A small multi-label image tagger, trained from scratch.
Training: soap at rate 0.0034, 16700 steps, batches of 128.
Data: 295000 training examples, 7.2 epochs.
Rows from block 4 of a small multi-label image tagger, named by matrix and row number. Rows with one number belong to one channel. Each number is 128 + 24 x the weight over its row's rms, rounded and kept within 0 to 255. All counts start at 0. After the name is the row's rms in percent of the matrix's.
After each channel's rows are labels from the 100 images, of 14976, where the channel reaches its highest value: "top examples" is what is common among them. Only what is clearly more common there than usual is listed. The data: histories of elementary cellular automata, time running down.
# convs0: first 3x3 conv (model.blocks.4.convs.0.weight, 192x192x3x3, each kernel summed), inputs 0-95
# convs1: second 3x3 conv (model.blocks.4.convs.1.weight, 192x192x3x3, transposed, each kernel summed), outputs 0-95

convs0.132 096 [134 106 135 115 126 143 115 173 127  88 138 135 137 157 127 148 114 124 161 136 178 157 160 135 103 173 110 155 132 148 104 120 133 148 132  88 182 119  80 163 130 101 141  92 117 131 122 117 108 126  92 120 108 112 112 116 130 132 179 123 137 103 147 103  99 129  84 109  98 148 103  92 145 138 118 117 117 136 135 122 166 110 119 101 157 127 159 138  80 147 138  83 157 142 113 154]
convs1.132 093 [148 141 128 136 141 135 168  93 154 178 124 137 140 120 144 127 124 136 147 151 112  79  93  75 176 111 123 121 131 129 127 118 123 159 160 165  94 127 157 116 114 130 142 162 152 127 134 128 175 126 159 174 139 140 122 154 143 122 110 140 142 108 137 110 150 148 140 127 170  95 144 187 100 116 122 118 131 133 141 139 145 127 166 140 158 144 116 105 126 110 117 112 110 100 159  88]
top examples: large cells

convs0.142 122 [115 123 133 106 112 105 149 132 139 130 153 145 114 152 136 118 131 136  92 155 145  83 143 123 147 115 130 135 141 128 153 106 175 104 119 125 163  98 189 125 117 160 111 143 114 111 120 134 137 144 106 115  97 123 167 113 146 103 114 108 131 127 126 171 140 116 147 174 128 117  95  98 143 141 115 201 133 144 120 110 187 127 107 161 138 105 136 115 130 142  96 155 164 164 113 102]
convs1.142 118 [152 144  98 155 126 110 109  65 128  90 139 106 117 116 143  83 190 102 141 104 136 144 116  95  93 154 113 128  84 143 120 121 159 146 105 153 117 105  83 119 112 117  89 106 108 106  68 138 128  91  92 182 133 132 140 161 119 130 118 114 121 132 140 114 102 124 131 142 141 112 131 157 105 127 116  66 174 143 123 135  99 121 145 130 130 151 147 147 114 144  99 128 106 136 117 162]
top examples: large cells

convs0.137 103 [ 83 138 133 123 182 131 147 118 115 110 127  79 115 145 123 160 125  94  97 153 135 181 101  94 112 129 107 120 156 138 167 160  95 146 161 121 102 127 112 109  93 162  90 129 144 161 110 102 140 147 116 126  68 149 133 164 117 118  88 124 125 127 114  97 111 152  92 148 135 130 106  96 140 146 128 144 125 151 105 153 139  98  88 154 138 112 169 101 132 110 130 122 120 123 136 104]
convs1.137 114 [151 129  93 110 146 122  88 136 118 147 158 137 100  85 147 129 130 121 133 131  90 126 150 137 125 124 123  90 116 108 169 117  86 168 111 148 141 164 163 138 113  95 148 165  93 147 148 150 111 127 149 122 131 116 165  97 162 150 119 120 156 151 192 121 164 115 185 182 120 131 126 126 147  91 136 122 116 153 150 117 144 171 120 132 135 131 144 122 167 151 113 108 106 132 114 119]
top examples: large cells

convs0.35 100 [187  86 121 126  84  85 125 146  83 135 149 137 152 117 142 119 132 124 128 153 123 117 122 154 144 136 130 128 160 124 158 149 140 132  85 134 153 136 102 134 187 110 158 139 120 105 133 131  92  92  95 116 116 113 102  95 138 132 145 150 137 151 137 103 124 157 144 123 132 153 132 169  69 124 106 151 124 151 157 112 165  96 162  89 133 110 170 119 155 123 145 136 174 172  88 165]
convs1.35 100 [ 92 122 153 142  84 158 154 109 140  94 140 131 113 111 127 145 160 106 153 149 146 118 158 133  90  83 124 161  92 169 104 124 110 147 155 135  72 126 153 161 158 120 114 115 133 147 105  84 137 141 134 137 145 130 138 155 140 135 126  81 136 108 132 119 111 126 118 136 171 137  90 128 122 147 126 132 139 147  87  99  72 123  91  75 100 169 106 130 153 115 103 133  95 163 153  79]
top examples: 110 turns on; 101 turns on

convs0.163 116 [126 106 108 142  75 120  93 145 131 103 132 126 133 134 116 123 125 117 109 139 111 105 142 114 145 166 126 138 117 105 125  95 145 137 151 147 112 113 115 123 109 158 114 121  94  90 105 143 140 132 123 108 139 139 148 118 171 150  64 161 117 140 132 121 131 125 105 104 135 121 152 105 180 136 108 157 122  63  69 148 141 113 181 133 159 140 108  73 106 153 134  91 126 119 141  93]
convs1.163 104 [172 153 159 169 144 140 128 167  82 113 105 136 157 139 111 112 136 109 122 124 120 170 120 134  90 128 122  95 125 126 126 100 119 129 110  89 122 154 122 176 158 130 120 133  97 148 162 114 154  97 144 110 122  46 104 143 130 139 109 125 100 136 108 114 109 146 111 180 112 119  64 136  87 178 102 164 130 115 137 125 120 126 162 122 100 125 151 129 156 104 131 147 198 149 126 120]
top examples: 001 turns on; 111 turns on

convs0.36 089 [155 114 102 101 102 129 173 120 132 153 148  93  72 113 116  80 154 140 143 112 131 170 164 107 109 119  97 152 126 134  97  83  58  77 105 142 118 128 141 164 106 124 128 140 114 139  88 155 146 134 127  99 120 126  89 121 159 106 114 171 141 101 124 140 131  82 122 121 122 141 152  96 111 147 167  74 116 142 125 124 141 147 153 114 141 104 157 120 114 113 159 145  97 163 151 172]
convs1.36 091 [205 120 125 136 143 100 122 134 125  83 134 139 107 103  91 130 113 117 144 161 185 122 131 114 120 141 107 109 146 161 141 105 103 170 135 124 151 104 147 120 165 118 123 140  98 127 153 158 166 163 150 126 146 161 160 173 119 146 135 116 131  57 130 126 146 160 141 145 140 130  97 125 134 154 126 136 125 129 133  97 138 160  97 142 128 181 155 140  83 156 112 101 155 147 151 145]
top examples: 001 turns on; 110 turns on; 101 turns on

convs0.184 101 [101 161 138 164 159 122 138 119 102 109 112 116 125 122  71 120 128 130 153 172 110 123 139 161 182 108  98 126 112 124 162 104 121 107 107  69 102 146  88 128 132 108 137 118 144  94 116 151 138 100 132 118 138 110  90 156  92 161 152 142 141 117 118 138 118 158  83 116 133  92 141 146  97 131 109 118 131 152 168  79 129 121 118 113 152 134 158 102 125 119 132 131 110 113 137 155]
convs1.184 098 [113 139 114  84 145  98  95 122 126 118 167 121 126 111 105 101 131 118 123 150 109 165 108 128  89 157 133 101 152 135 101 127 120 154  86 110 134  77 132  97 127 149 117 140 143 153  77 132 139 124 117 171 153 129 120 126 164 145 148 132 112 133 124  82 118 148 109 188 153 130 104 100 124 113 102 122 163 137 132 140 189 130 158 109 123 133 130 110 120 125  97 132 165 124 116 137]
top examples: 101 turns on; large cells

convs0.103 109 [157 108 117 115 102 120  62 128  94  96 143 129 116 124 147 103 160 128 119 107  89 146 146 107 129  89 112 120 120 118 114 122 115 117 155 139 130  89  92  91 117 144 126 162 131 133 116 114 144 137 134 163 129 126 110 185 141 141 165 153 138 145 147 123 124  90  84 126 145 116 138 117 151  97 186 102 166 122 159 125 117 121 143 147 130 131 130 153 127 169  91 140 122 209 168 130]
convs1.103 116 [102 130 125 165 125 146 105 111 155 143  95 111 129 128 121 137 113  96 135 180 147 127 128  97 123 196 105 127 133 137 143 118 180  89 157 167 184 144 139 146 107 122 124 150 124 105  97 130 106  87 149 103  83 106 124  81 118 157  85 156 119 114 137 135 104 174 108 161 159 105 145 151 120  89 181 126  90 128  80 140 120 122 104 129 100 118 128 129 106 181 137 159 141 106  90 148]
top examples: large cells

convs0.161 089 [105 145 112 108  96 110 139 129 114 138 160 167 138 105 123 142 127 120 139 152 139 127 100 173 131 127 123 142 163 132 109 107 112 141 152 135 108  75 118 168 133 139 138 166 101 124 160 128 160 119 154 153 119 134  94 104 137 137 112 111  89 156 166 119 145 113  86 103 128 178 141 115 137 151 160 110 110 115 133  94 134 127 157 167 169 121 129 153 119 117 170 110 110 127 138 142]
convs1.161 084 [191 150 138 107 184 162 133 112 164 126 123 116 155 145  93 121 119 192 151  88 134 167  93 140 126 106 112 112  82  93 106 138 110 161 106 119 154 107 113 124 134 147 117 138 138 114 129 122 117 113 131  98 111 146 147 126 118 106 101 141 136  81 125 120 139 151 147 104 107 131 128 139 158 148 142 150 125 209 109 131 147 137 107 159 132 151 146 112 160 147 127 100 141 144 143 132]
top examples: 011 turns on

convs0.131 096 [139 133  82 149 127 119 107 112  96 131 104 127 122 155 114 145 125 136 100 100 144 125 181  53 149 164  97  80 162 139 167 148  86 125 112 117 127 136 120 117 155 136 174 125 150  90 108 128 126  99 148 168 119 112  81 136 159 150 178 153 157 126 164 175 113 114 110 125 129 105 146 135 120 125 144 211 124  93 159  68 110 113 115 121 118  58 133 148 110 120 117 123 115 139 121 133]
convs1.131 097 [109 128 117 136 144 107 134 133 129 113 101 139 139 120 132 114 114 148 149 175 118 135 156 157 161 104 116 149 140 158 127 122 104 123 171  80 122 146 110 120 112 125 101 138 166 162 129 161 101 141  98 111 133 169 143 164  78  84 131 101 110  87 106  85 148  75 136 137 161 134 124 148 143 120 116 131 113 144 116 145 122 147 144 145 145 136 126 116 144 116 106 136 135 118 128 156]
top examples: 001 turns on; 010 turns on

convs0.186 106 [121 123 111 119 177 139 161  87 151 160 136 129  65 145 117 111 121  72 129 141 127 132 143 126 146 126 150 126 106 123 115 131 145 152  99 144 149 127 155  89  90 114 135 126 113 106 129 159  93 135 116 120 140 174 120 160 150 153 128 141  89 139 174 132 102  84 160  78 153 117 153 113  94  99 108 149 128 121 161 114 123 147 106 149 136 121 136 117 144 108 147 125 104 114  89 151]
convs1.186 105 [131 129  90 107 139 118 131 146 112 156  93 146 165  99 130 111 122 136 121 174  80 118 125 117  96 113 138 148 163 138 136 133 117 123 142  90 140 138 120  95 173 131 130 156 106 148 119 164 123 138  98 109 126  91 153 137 170 175 117 153 163 168 111 134 144 112 133 121 143 127 133 105 135 163 131 152 157 120 113 164  88  97  97 127 127 120 148 126 121 151 112 151 145 145 122 136]
top examples: 101 turns on; 111 turns on

convs0.115 087 [113  59  77 107 128 130  97 130 136 125 138 126 103 128 117 116 117 130 128 115 112 103 106 100  96 113 106 119 133 157 143 143 137  86 125 134 130  94 126 112  92 112 130 133 101 139 124 104 163 161  73 123 104 107 135  96 169  94 152 148 131 141 163 116 106 151  94 126 129 151 118 151  83 146 133  86 139 108 111 123 115 130 139 131 119 120 137 159 136 136 145 123 172 133 167  94]
convs1.115 088 [146 168 148 113 128  99 106 126 121 131 137 147 159 140 174 110 107 143 107 159 173 159 169 162 110 150 153 125 119 135 121 135 148 144 159 147 134 134 127 144 140 128 173 104 136 129 140 128 103 165 161 101 136 155 120 129 108 154 104 114 139  85 136 111 190 125 148  98 168 148  85  89 157 116 103 136 116 108 113  97 116 153 114 124 180 162 142 129  92 119 113 125  69 148 110  78]
top examples: 101 turns on; 111 turns on

convs0.126 090 [109 154 124 121 154  93 124  86 113  98 130 166 113 164 192 147  85 124 134 134 134 156 120 142 156 116  82  83 142 128 154 132  89 102 102  91 107 152 157 105 100 107 149 140 154 131 112  45 130 139 113 167  92 130 121  86 129 138 115 114 164 128 124 120 114 107  79 132 102 121 121 115 158  80 143 154 149 132 140  93 142 137 102 124 155  88 148 131 105 113 139 164 115 110 150 116]
convs1.126 090 [115 140 184  85 123 138 133 131 161 135 130 100 133 140 116 123 138 162 122 114 176 121 162  92 199 152 154  91 114 127 138  75 155 105 187 132 141 156 145 158 104 158 119  99  96 164 172 187 139 128 127 125 152 111 136 126 120 122 172 107  91 127 148 109 142 143 140 116 142 133 143 165 136  86 139 132 131 114 105 142  68 131 129 161 116 106 142 141 123 151 112 101  95 188 133 119]
top examples: large cells

convs0.22 101 [126 163 137 116  92 145 111 128 142 100 128 124 121 146  94 173 138 141 110 139 157 163 128  78  82 184 133 159 133 135 123 145 107 104 120 120 120 115 134 179 114 127 126 180 118 127 124  89 125 131 125 161 158 133 118  94  85 175 159 119 120 110 140  98 127  82 168 164 175 101 131 106 130 126 109 144 141 158 128 126  93  98 122 156 111 156 124 133 112 124 121 104 152 105  99 143]
convs1.22 102 [145  84 121 170 116 102 148  56 115 100 126 104 109 154 138 146 139 110 123 126 107 104 145 109 150 143 116 139 117 115 103 122 113 132  76 156 153 164 138 125 160 160 167 152 113 114 151 110 113  75 123 100 110 151 122 154 144  90 122 116 118 106 134 117  73 159 114 113 112 113 112 127 107 176 145 129  97 131 112 122 150 146 167  89 135 107 137 100 108 100  97 136 101 106 112 113]
top examples: large cells; 010 turns on

convs0.23 086 [157 146  99 116 142 133 133 152 152 118 164 122 106 135 123 111 103  75  84 131 110 129  94 122 148 117 160 131 153 144 103 131 192  89 136 143  67 125 106  84 161 136  86 154 116 125 139 113 114 141 162 115 128 128 114 155 123 115  82 149 116 149 162 119 143 126 116 157  70 158 140 115 149 169 148 134  97 146 111 134 103 160 153  95  85 159 138 102 138 112 112 109 118 161 126 159]
convs1.23 091 [108 159 100 122 136 138 113 129 134 147 156 150 160 144 118 154 151  96 139 193 133 143 180 158 174  76 100 127 107 100 108 107 101 151  75 147 176 104 134 136 128 135 138 140 137 120 113 133 131 122 118 149  77  96 136 120 107 172 143 117 128 133  63 151 140 102 120 117 140 116 117 188 112 155 152 153 136 139 127 130 169  98 125 139 117 106 102 173 158 113 132 130 140 116 109  98]
top examples: 001 turns on

convs0.51 088 [101 101 115 120  91 139 155 124 157 137 118 155 149 131 123 112 127 142 135  69 101 160 130 161 180 146 135 149 141 157 150 134 161 158 108 142  97 121 162 101 129 155 213 121 153 160 135 123 156 148 147 140 120  97 150 100 122 107 139 128 165  74 151 144 104 130 119  89 175 109 124 130 140 125 122 123 156  93 141 121 134 132 115 131 127 112 149 132  96 127  96 113 139 114 130 173]
convs1.51 112 [132 139 156 117 130 123 177 118  86 110  90 126 144 127 137 226 110 123 115 147 172 136 118 131  89 127 118 129 123  91 112  95 130 112 161 116 145 176 142 125 123 118 104 168 145 121 135 111  98  91  91  80 146 165 165 135 161 148 113 117 129 135 112  91 143 129 136 129 117 136 132 147 152 125 111  85 150 117 103 121 152 142 152 181 143 135 176 142 131 136 127 122 119 148 123  95]
top examples: 001 turns on; 000 turns on

convs0.9 100 [101 170 159 101 101 104 120 137 139 139 153 117 168 138 121 103  87 144 114 121 100  70 129 119 127 142 122 122 119 118 153 122  95 127  60 128 133 182 103 153 170 103 132 129  81 189 152  97 139 140 147 149 134 128  98 136 121 139 123 161 155 124 142 107 138 147 173 145 154 123  80 136 139 123 120 108 112 112 118 110  98 138 121 153  86 124 147 105 104  96 110  82 118 127 153 103]
convs1.9 098 [141 130 114 133 131 179 105 107 135 163 138 105 148  84 135 129 142 106 108 160 159 148 126 119 157 114 147 155 151 138  99 132 150 125 159 162 172  55 159  93 147 147 150 156 130 122 127 181 111 152  82 146 119 118 116 142 121 108 157 104 115  99 123 119 119 117 104 154 158 110 168  63 148 125 156 133 117 139 164 133 137 174 115 119 133 148 133 152 136 150 189 112 147  96 131 130]
top examples: 100 turns on

convs0.54 093 [147 132  81 121 155  99 141 104  97 169 138 130 162 141  78 148 136 122 117 173 108 130 117 149 130  88 124 125 111 124 120 137 132 128 120 147 117 110 125 135 141 165 112 104  92 149 124 110 115 132 145  75 111 107  71 131 109 120  95 118  69 118 162  52 129 129 134 139  96 118 165 115 115 115 165 161 124 148 110 114 135 144 133  96  91 136 113 145 162 133 159 120 124 177 121 134]
convs1.54 102 [103 141 147 107 122 178 128 173 121 130 108 132 118 150 119 128 115 126 129 136 161 146 136 151 136 109 118 107 137 136 150 117 102 112 124 148 158 104 131 167 141 138  99  80 107  98 125 159 106 134 109 142 145 108 151 137 136 116 135 139 134  95 105  90 141 204 115 124  90 173 138 145 151  72  91 108 115 145  91 114 135  82 112 111  94 153 102 106 147 121 128 148 121 147 132  72]
top examples: 110 turns on; 011 turns on

convs0.48 114 [115 108 122 131 147 143 133 153 125 125 135 116 165  91 147  78 138 101  93 106 119 164 156 148 129 134 156 102 146 123 138 136 145 186 155 138 116 142 119  90 162 107 132 109  99 134 161 107 121 114 122 145 191 148  80 101 132 131 166 122 122  98 168  89 139 158 128  76 127 117 139 107 112 133 116 109 108 102 107 148 115  90 120 141  94 128 153 121 138 113 124 110 125 121 145 138]
convs1.48 100 [146 124 116 150 135 108 129 120 125 136 133 120 136 119 112 129 124 115 144 164 137  85 131 132 107 134  76 122 142 121 111 138 116  48 130 124 148 116 134 143 101 133 111 103 173 136 103 141 137 121 165 126  91 167 161 143 131 110  83 147  95 145 118 135 127 112 143 143  68 127 121  97  96 137  98 145 147 137 146 147 110 129 150 130  68 145 109 135  84 127  89 152 129 157  86 149]
top examples: 001 turns on

convs0.113 082 [119 158 121 141 122 136 135 107 110 166 134 129 148 123 149 114 164 168 139 135 145 123 100 149 134 139 177 101 143 109 115 123 145 122 108 158 115 103 155 176 103 164 114 153 158 106 159 145 151 104 125 111 177 153 120 162 115 130 126 142  95  74 117 103 143  88 154 116 105 162 106 141 138 134 140 134 118 118  80 161 135 110  87 123 100 126 121  96 119 112 154 184 109 151 130 132]
convs1.113 091 [165  88 118  99 121 144 122 174 110 125 140 110 125 141 147 168 133 116 123 112 136 169 147 100 124 105 120 175 137 158 113 128 160 137 185 105  90 138  91 110 130 162 111 103  87 149 125 125 126 123 145  99 166 136 120 134 119  96 126 148 144  54 124 119 148 156 118 167 104 110 140 114 134 130 145 138 131 138 181 113 144 135 160 146 132 143  87 112 120 165 120 145 104  70 150 142]
top examples: 111 turns on

convs0.17 098 [123 161 124 113 134 125 115 127 128 153 118 110 103 150 145 135 113 173 118 140  96 136 118 143 163 121 141 134 120 112 132 151 114 112 151 116 118 161 115 147  92 117 125 142 157 130 108 130 135 127 135 107 171  91 162 123 120 157 119  93  96 132 170  75  93 142 159 140 153 149 122 102 103 135 107 148 115 143 141 101  96 103 130 108 128 105 100 130  82 128  84 133 163 124 117 129]
convs1.17 091 [129 135 137  73  83 127 137 107 135 104 153 145 133  88 149 110 182 140  89 128 136 104 143  83 114 140 135 154 136 144 143 136 132 153 167 153 152 135 152 162 123 158 144 132  80 119 150 157 108 112 118 153  94 119  84  98 122 107 107 102 140 133 109 104 139 144 147 137 105 117 146 133 147 144 191 150 173  99 111 148 152 131 107 103 136 145 122 137 146 169 171 133 126 186 169 106]
top examples: large cells

convs0.72 113 [119 105 152 127  54  75 138 145 144 149 136 139 134 137 135 131 130 121 110 159  95 144  95 150 128 130 135 116 154 159 138 115 157 153 156 109 117  92 126 167 115 112 101  82  95  39 123 128 157 139 157 139 149 128 162 140 134 142 123 164 123 157 144 156 105 127 148 115 150 126 112 151 147 144 135 169 100  79 157 180 150 109 123 126 165 134 103 131 157 115  94 138 109 130 167 159]
convs1.72 133 [122 150 147  75 121 149 110 125 145  84 126 141 129 125 109 150 126 124 140 118 155 149 145 139 126 145 150 130 132 104 161 129  95 144 138 155 160 170 143 110 129 128 116 165 136 174 121 159 123 112  72 142 170  96 123 129 151 121 129 148 116 123 140  94 164 121 127 148 137 112 107 127 117 181 176 159 131 142 108  93 131 173 140 101 133 133  89 124 116  98 132 130 147 108 103 127]
top examples: 111 turns on

convs0.27 098 [139 134 120  76 154 169 122 121 119 152 116 131 118 162 138 146 106 115 145 117 158 112 170  92 136 135 106 119 158 149 171 108 117  98  94 107  67 134 131 144 154 136 109 122 130 139 154  73 119 128  51 134  91 110 126  99  99 121 118 119 136  89 139 122 132 137 133 129 143 124 163 147 141  91 159 159 150 123 111  85 124 128 158 123  99 136 143 145 128  98 135 136 105  93 126 128]
convs1.27 091 [173 148 137 166 118 111 137 156 122  95 124 146 148 135 162 122 123 138 141 166 125 148 132 161 115 126 128 130 140 113  80 195  90 111 134 130 193 144 128 122 101 166 130 145 107 140 176 145 117 110 164 127 178 124 136 138 150 129 166 121  83 177  96 141 106 123 194 118 141 130 129 141  99 140 156 136  87 103 157 119 159 147 115 186 135 120 151 113 117 165 134 154 146 135 100 112]
top examples: 111 turns on; 000 turns on; sparse start

convs0.40 092 [144 114 132 107 144 121 122 129 111 167 119 127 146 137 126 144  82 123 137  83  96 189 122 122 136  85 133 163 124 127 137 154 173 125 152 124 103 132 104 181 149 148 141 161 111 130 124 105 133 144 120 110 144 106 127 163 123 143 119 169  94 179 140 161 124 102 130 133 119 110 109 146 129  98 166 119 131 143  91 158 155 112 132 144 140  96 166 160 110 113 123 167 115 155 122 128]
convs1.40 097 [142 116 167 123 114 134 130 160 132  99 106 118 124 128 146 146 144 168 128 174 131  72 152 117 133  94 142  98 138 109 132 113 116  89 122 114 128 140 105 104 155 148  80 102 188 125 137 110 135 115 121 119 120 159 145 123 135 118 107 108 106  88 159 101 141 158 137 120 177 170 133 139 133 156 111 109 124 136 142 119 127 115 142 141 108 142 104  96 132 142 111 161  86 126 143 140]
top examples: 101 turns on

convs0.155 114 [ 99  69 151 125 172 161 138 102 114 131 126 103 115  84 132 176 138  99 115 134 138 104  86  93 161 136 149 123 127 121 133 121 130 130 137 132 126 125 100 121 128  66 112 142 152 108 121 113 120 106 147 111 105 179 114 103 139 144 131 132 155 128 126 110 140  91  81 167 138 116 129 107 108 135 183 116 130 184 115 139 140 125 121 128 136 146 149 103 139 102  88 148 142  54 149 121]
convs1.155 123 [128 133 123 127 138 232  91 175 166 110 134 184 119 112 126 134 142 108 141 128 109 127 120  95 139 143 170 133 138 183 150 145 145 129 134 147 152 156 136  92 127 126 132 113 143 136 142 152 153  84  94 133 137  80 158 176 134 119 108  97  98 147 139 129 160 113 147 115 132 130 109 104 185 154 101 144 119 134 154  97 112 139 139 118 148 144  96 130 133  52 121 129 128 111 105 156]
top examples: 111 turns on

convs0.75 099 [134 108 111 176 119 143 132 153 116 100  91 127 154 151  90 136 126 106 138 146  79 112 184 179  81 146 142 127  90 183 150 113 136 129  82 105  99 119 142 124 129 140  99 161 174 118 179 116 105 139  68  85 145  85 106 100 152 114 137 101 114 119 141 134 158 123 132 136  92 153 110 116 148 146 104 132 117 130 112 105 149 106 149 134  91 140 140 112 126 138 172  70 103 134 128  77]
convs1.75 095 [123 149 127 103 100 160  87 105 151 139 147 154 135  88  93 155 120  64 124 143 166 120 110  99 150 146 136 184 130 153  87 163 118 123 148 104 147 126 103 131 153 124 129 147 103 166 115 166 125 100 118 144 136 116 100 129  98 135 106 166 149 133 100 119 134 158 160 112 135 117  89 100 138 152 156 149 159 106 118 139 179 148  82 104 113 139 110 126 124 146 104 144 135 117 114 107]
top examples: 111 turns on

convs0.50 094 [155 118 126 100 168  90 122 110  72 130 122 168 127 100 131 131 156 130 109 147 161 125 119  82 127 124  97 114 163 137 139  88 129 155 111 129 144 106 116 115 166 145 134  84 121 179  79  95 169 122 133 147 112  79 144 112 110 101 137 122  88 123 132 113 114 119 117 151 155 143 120 173  94 157 133 160 143 143 111 106 118 132 100  93 137 135 174 145 142 172  97 118 139 103  93  96]
convs1.50 101 [162  85 150 137 122 141 134 156 135 128 104  89 122 158  95 124 124 148 151  70 110  96 138 154 138 131 104 107 138  96 157 130 103 113 123 132 144 125 140 131 102 114 145 154  98 111 139  94  83 140 116  91 124 157 103 121 127 168 102 112 140 100  97 136 148  57 101 117  92 163 161  89 147 125 148  93 131 158 145 141 160 132 151 164 130 141 120 127 159 186 140 136 135 167 140 151]
top examples: 101 turns on

convs0.107 088 [106 131 136 131 137 137 112 115  97 130 151 100 126 175 111  90 115 140 123 103 102 137 144  92 122  98 121 131 118 157 173 106 138  86 113 169  89 123 146 142 121 130 160 147 136  88 125 121  94 121  92 132 111  95 117 100 155 106 103  73  96 118 165 133 122 114  78 104 155 124 141 116  86 133 151 128 127  90 112  94 108  75 109 119 145 143 117 174 108 145 121 111 142 158 115  64]
convs1.107 089 [131 107  68 119 146 100  99 146 162 121 123 180 141 130 121 116 110 123 145 158 145 117 118 145 126 153 144 143 150 116 145 164 165 164 143 139 140 157 124  98 169 139 152 139 105 152 100 112 181 160  96 144 115 147 125 113  73 125 138 190 140 137 157 124 157 141 124 147 126 130  80 137 156 125  89 158 114 124 160 151 132 180 128 127 131 121 167 121 146 130  97 152 127 133 119 131]
top examples: 100 turns on; 011 turns on; 111 turns on

convs0.117 096 [133 117 138 136 133 105 146 124 130 169 184 150 151 129 128 156  87 147  93 158 150 179 130 106 148  74 115 107 114 138 144 159  88 122 148 120 124 123 117 182 123 128  88 163 100 143 119 154 147 160  88 120 140 146 110 111 120 119 175 115 109  96 165 147 133 124 148 184 152 137 169  79 137 116 139 128 135 116  91 116 108 146 143 116 134 171 135  87 119 171 138 142  87 119 117 144]
convs1.117 091 [112 122 130 139 136 138 112 137 137 123 123  99 131 121 119 139  86 115 116 120 117 144 136  96 135 182 135 109 132 120 158  91 125 153 127 124  92 144 100  94  85 108 153 112 144 177 137  99 143 112 109 136  97 121 126  72 170 142 100 148 117 159 107 136 124 144 140 107 131 139 101 116 135 140 101 117 149 166  94 118 119 188 115 123 122 120 152 142 138 101 126 128  59 111 153 123]
top examples: 110 turns on; 111 turns on; 011 turns on

convs0.90 100 [130 122 136  94 120 106 122 166 132 155 115 142 135 116 116 120 141 102 181 135 153  96 137 178 158 139 109 162 108 109 157 124 101 137 131 110 129  84 132 130  99 103 153 126 138 135 118  95 147 186 108 121 159 153  94 139 133 140 120 142 107 171 109 122 148 107 144 152  74 142  96 126  63 151 172 147  98 172  72 128 176 115 154  84 131 163 110 139 118 163 139 134 140 107 120 132]
convs1.90 079 [118 127 118 167 151 154 145 114 121  93 146 108 102 125 158 159 158 120 126 138 121  96 108 151 155 128 139 106 164 136 103 138 148 141 130 182 149 145 130 102 119 125 109 107 102 169 125 137  95 133 166 132  89 131 149 114 138 119 136 116 141 155  90  99 110 134 113 108 139 119 172 136 151 140 121  68 134 130 133 165 148 110 131 122 110 113 133 147 153 106 130  88 113 101 170 126]
top examples: 110 turns on

convs0.14 102 [139 127 110 147  62 137 128 161  90 140 157 106 159 150 116 172 107 137 142 115 125  95 156  93 158 142 139 138 143 151 129 172 125 123 114 102 124 109 132 165 168 141 150 132 160 133 135  87 145 106 116 165 104 129 125  97  81 135 144 121  64 113  63 149 112 106 155 129 117 136 132 121  97 155 128 124 144  94 119 141 118 142 120 134 114 129 148 104 102 133 134  78 125 122 122 114]
convs1.14 107 [108 134 125 129 121 120  86 126 134  95 126 153 130 165 158 126 142 122  84 119 142 194 109 126 111 139  84 130 101 131 120  70 114 125 106 136 165 105 113 108 121 109  99 162  91 146 128 142  89 119  91 106 149 119 113 143 124 147 117 113 164 126 147 139 142 131 103 121 121 113 126 171  90 133 117 155 118 118 121 145 132 114 177 102 151 136 123 169  98 117 127 106 181 159 102 101]
top examples: 001 turns on; 110 turns on; 010 turns on

convs0.157 102 [113 112 140 127  93 123 173 113 139  60 124 123 126 135 123 188  91 138 134 105 154 118 115  95 117 133 141  88 160  81  90 159 114 207 110 109 130 132 133  99 151 137 134 110 148 118 141 133 119 147 125 129 130 158 120 126 106 131 170 158 170 142 177  80 170 174 158 121  99 120 132 128 128 137 106 127 134  97 150 109 127 132 134 132 101 145  79 115 138 125 138 109 121 119 161  90]
convs1.157 108 [173 135 142  76 150 159 134 104 112 148 108 136 121  83 165 129 127 170 135 130  82 101 134 195 152 130 115 142  90 131 134 140 150  96 113 163  97 104 138 136 136 114 165 148 125 141  97 102 133 146 116 129 113 106 157 101 130 119  87 123 139 146  88 144 121  88 157 115 178  97 136 128 128 122 136 121 143 172 129 112 176 137 110 109 136 123 156 153 105 135 116 116 157 139 166 174]
top examples: 101 turns on; large cells